config = dict(
    train_examples=36250,
    cutout=0.4,
    norm='groupnorm',
    upsampling='pixel_shuffle',
    loss='l1',
    targets='height in the pile',
    shampoo_beta=0.95,
    eps=1e-08,
    max_precond_dim=1024,
    epochs=102.8,
    lr_schedule='step',
    adamw_weight_decay_other_params=0.01,
)
Rows from block 9 of a small model that predicts height in the pile at each pixel, named by matrix and row number. Each number is 128 + 32 x the weight over its row's rms, rounded and kept within 0 to 255. All counts start at 0. Numbers have three digits each.
After each channel's rows are labels from the 100 images, of 14848, where the channel reaches its highest value: "peak at" is the part of the image that holds the peak; "top examples" is what is common among them. Only what is clearly more common there than usual is listed. The data: dead-leaves pictures: piles of overlapping shapes.
# conv: 3x3 conv (model.mid.0.conv.weight, 256x256x3x3, each kernel summed), inputs 0-85

conv.90:152092129129121136120090156107162169106118116104109123157119122099120148099159157089167161167089102103104202119150079165172082076136112155109156106128102087134103119147179060184174129117151120119079160142110161111132146106091120069182108185122123224118089105
peak at: top right
top examples: large pieces

conv.88:143115107164106135116087146098138131106088128116102085176108132124119149091179151126141147162114118101097220137167106148152097095154107163089144120153078090146124113139150039170157147111145157124092142145092139099148152070100166107160111180092105144110115120
peak at: top left
top examples: large pieces

conv.187:135087116143142185085076125108134172126126135107078079136117136131067132093166113166146108197121129161147242120141064159157125080187145127101143119122100069173126138119158078190145108157180182133043113125125122118114100084118113124135123170128131151125105159
peak at: top left
top examples: large pieces

conv.61:129135160138110118146077125135132094127092121115141114173148146123129126113182156122124127187119125136115255157162149132153137133098127140117124107141135133112153136140144069173162133117098133116074121136088147124112154061134125107131116191133121155112143106
peak at: top left
top examples: large pieces

conv.97:108160149101150123129192122144088129147157123172156147089137138149132101173076102141097130077154149131140022101101140108076138129103145108142094153105164154118123142132111157062091108143134101155194129099168099158114100192133141147075159062144160101159147154
peak at: top right; bottom right
top examples: large pieces

conv.20:125150165130116119151100115146113076140093142124148114156160152136132133127187148131106119170130134136124255156147162117135147151091124138135115111144140144102166144141116064143147132127087118119107110135093142127116148069142158124094118184130125131111157109
peak at: top left
top examples: large pieces

conv.160:096210171108161117161178107149092078140148125161214148119147151169156090157115133148060130112175143127138094103114163068053159162071148089151085135121175164089138152152067117087116111127073083154186115088138112169122123158148143181031161113139165085143184132
peak at: top right
top examples: large pieces

conv.124:129166135130134125125190167117105150121137094162140143094097152149122112171099126128116172073136125086095000112127114117085121093134119143116119138130144122137108100151139139057102138112151124145197167118157107124141125179090173136094145060120137091148130138
peak at: top right
top examples: large pieces

conv.146:135103114161122153097073140101138147107097120099084075166110134129098138086178143147146140195116116125109236124172078153158108080170132143076141124131078090159122123139165054190165126126171173136060134130105140116136135058105138114155117175104123139110110132
peak at: top left
top examples: large pieces

conv.29:121127171138108115147067132141123094128090107124134112183153150122139114119179148118123128189123125135116255149168136130150141133093135138107113115134141128106159140143150064175152132116097136136067126122093141134114147060140123110131125179134135164122151109
peak at: top left
top examples: large pieces

conv.228:091102111127156147126143085138096130149146174177143127127150115155148094127107088147109094070156165153148036092114160112091150161105157104148116173114136152113149151096093138072074096154136093170167104094122081151121081146161111152137155105123149116167143164
peak at: bottom centre
top examples: large pieces

conv.162:146074120149117154083067146105137172112108123100064091153116123106078136089163128140174127191107114136120221135158064179188108076179135138084151128130086081168122124126180078195151121141186172130046131135117138113124123075109112087191114174124119178118096137
peak at: top left
top examples: large pieces

conv.72:152086110158109123109075157093137155099095113098081091176116118104129153089164150095168156156093107103097193122167093160176090080153107164084157124141085106144112110141176062166160142116156154114080162148097157104150147076095135080204103183094112194114098110
peak at: top left
top examples: large pieces

conv.122:150104109164104123117084158094155143097089112102092091172105122105127155089173157109160152162104102100094196138169092154166096094158104159088156112147082095144117104135163057173161152106147155115088157147093156101158157079099156097172103178092107157101105106
peak at: top left
top examples: large pieces

conv.36:123130181127115113158077125148120092134100118126148118173158147123143117124175151112114127189124130135126255147159146126150143141083125138123114111143153137095157149144144065159156128116087119118070116132098142129102149073143119108129122184143128173123150107
peak at: top left
top examples: large pieces

conv.186:090158146106163149134173097150095102154163151172183145106146154175129085154098100168084106087167167148154069102100166086065164152100157099154095148116163145121153155132082155080099101147108113163175100089155088156106094162154115179072169093145159102161169163
peak at: top right; top left
top examples: large pieces

conv.16:112203179111131116171131100168096042153123152142186128126166164159141114162152131150068109149168146138151226158116185082088173183068136112158089111153181163084177152153064109127122130129044100131134094113120119139108132113161151171050143136150132096121191120
peak at: top left
top examples: large pieces

conv.13:166102115104127112128150138136137200121163094106093180066113092090128164147076106080160146123106102101158060117094064163161095122167102113152135122131134114120073124134139198134110136136162092083130129161176127110123105188107093099161104096166110140145068125
peak at: bottom centre; top centre
top examples: large pieces

conv.10:129134152146114123137078129128130097123091118119130107172144149128121129106190154130126129184119128135111255153163145127152139127113128141114130114140120131122152130138145066171158134120107141118079122134083146123119151049129136114132112188124123140111144111
peak at: top left
top examples: large pieces

conv.39:135116140146106125130075136122141117119094119108118108170135135115119133100186154122143131186107118132107255152166129149166123116124125144111137114135108116128142125132162065178163134118127141118073130141088150117121153052122130095153108188125116152111122112
peak at: top left
top examples: large pieces

conv.145:076172134121163172139179086147114097155148167175209149125142164195128088137132120179066105102173171144135126092113182073054159152094161106164099144113148126123156153126074113089122095136100111170183098087138091157110111140149138188051173119142162083150178156
peak at: top right; bottom right
top examples: large pieces

conv.8:111170167137129112161103112151110064139097130138164114158163160149141122128188151134090122155144146142127249152141176086109166165081135128137112114139153164094170145140099067132138131125061116125123109120088138140119146066149156151074122174128139116116183114
peak at: top left
top examples: large pieces

conv.173:137106114166115145102075145098137143105094114105086072173109134125103135086181147142149143191111118123099222132177091150158109084165128150075144125132078091159123114132171058181166132120166174131066140134097138113137142056103145109155113174100119137110111128
peak at: top left
top examples: large pieces

conv.102:114097124112152148098147116132097158141165130157115138094139133140105096141077082148136109087134154158152020102103119129118147124145156106128119160110139133147128139119131194097084103159163140152133117106166089143110078175138091136144147080145148136169123169
peak at: bottom centre; top centre
top examples: large pieces

conv.14:138125134148107127131077133122145111119092126103115105166132135117120140101186154128139128190112114130111255153162129144164123121129122143114137111138105116127141122134152070181162137118124139116074129142088152116126154057122137104144107187121114136103123110
peak at: top left
top examples: large pieces

conv.172:158175097174125156123146136091173130093100128100100080128076110138106182103150156155108123146159097118115064132140069129106097115187095132107143090148072084152098106125094108123171147102137143096124129144112150105173166123105207163064100124085102043068122101
peak at: bottom centre
top examples: large pieces

conv.73:141144158157108125130078143120132109105096110120130093174124151120107127106191165144132140198134116117107255152172103139149129110129128139092122120148106097133134124153144059187174135111119146133063128126096145120131143067117139114139117191125121154103143115
peak at: top left
top examples: large pieces

conv.15:117151171132119116151090119147122072134096126127157118167158159137132115126182153131103125176133140139122255157152167109133156150084134135126113111141147149104168144144124067158152132122079127124094112127093138132109150060144134128104125177132129134117166113
peak at: top left
top examples: large pieces

conv.5:118150164130116120147101113149107070140093144130145117159161156141132129124189146138104120167134138132119255154146169109130151152092128142136115120146144145104172143140113066144139132125085121123113108132091138127113147065143160130100124182129125129113166112
peak at: top left
top examples: large pieces

conv.25:103180190106133115163122103172090051155121143148187141133176172158137098160148127146075112154159155146147241155121191083098179175058146116146086117142186170089179157153083109133121121136052108139124097109118114148094127107161121155067147144159143126135194126
peak at: top left
top examples: large pieces

conv.131:091188148117164115159168097150099086139154134163197138119143137164165091157105119140069120090178147128147055096112165068059163177083146086153090144130171169090138154145058143088095113128078083153181106093141099164129107163157126191064157101131159096149179141
peak at: bottom centre; top centre
top examples: large pieces

conv.69:139188122144153156143140145108138130099124127151176086143097159158112141115173152146089188141162126062115115110129065099077092090130106145100132102161114070130110127184080015143158131112104107144135136113119124117163132137093199161069138170101136160113152130
peak at: top right
top examples: large pieces

conv.203:140099099163123151109076139088148149103091118097088083175108128126124149078179141122153137178102102126098216116176100147164108089165114148087158119136071103158115109134174080154158134119165171119080145143080147111145143067102142107171096187091114138105093114
peak at: top left
top examples: large pieces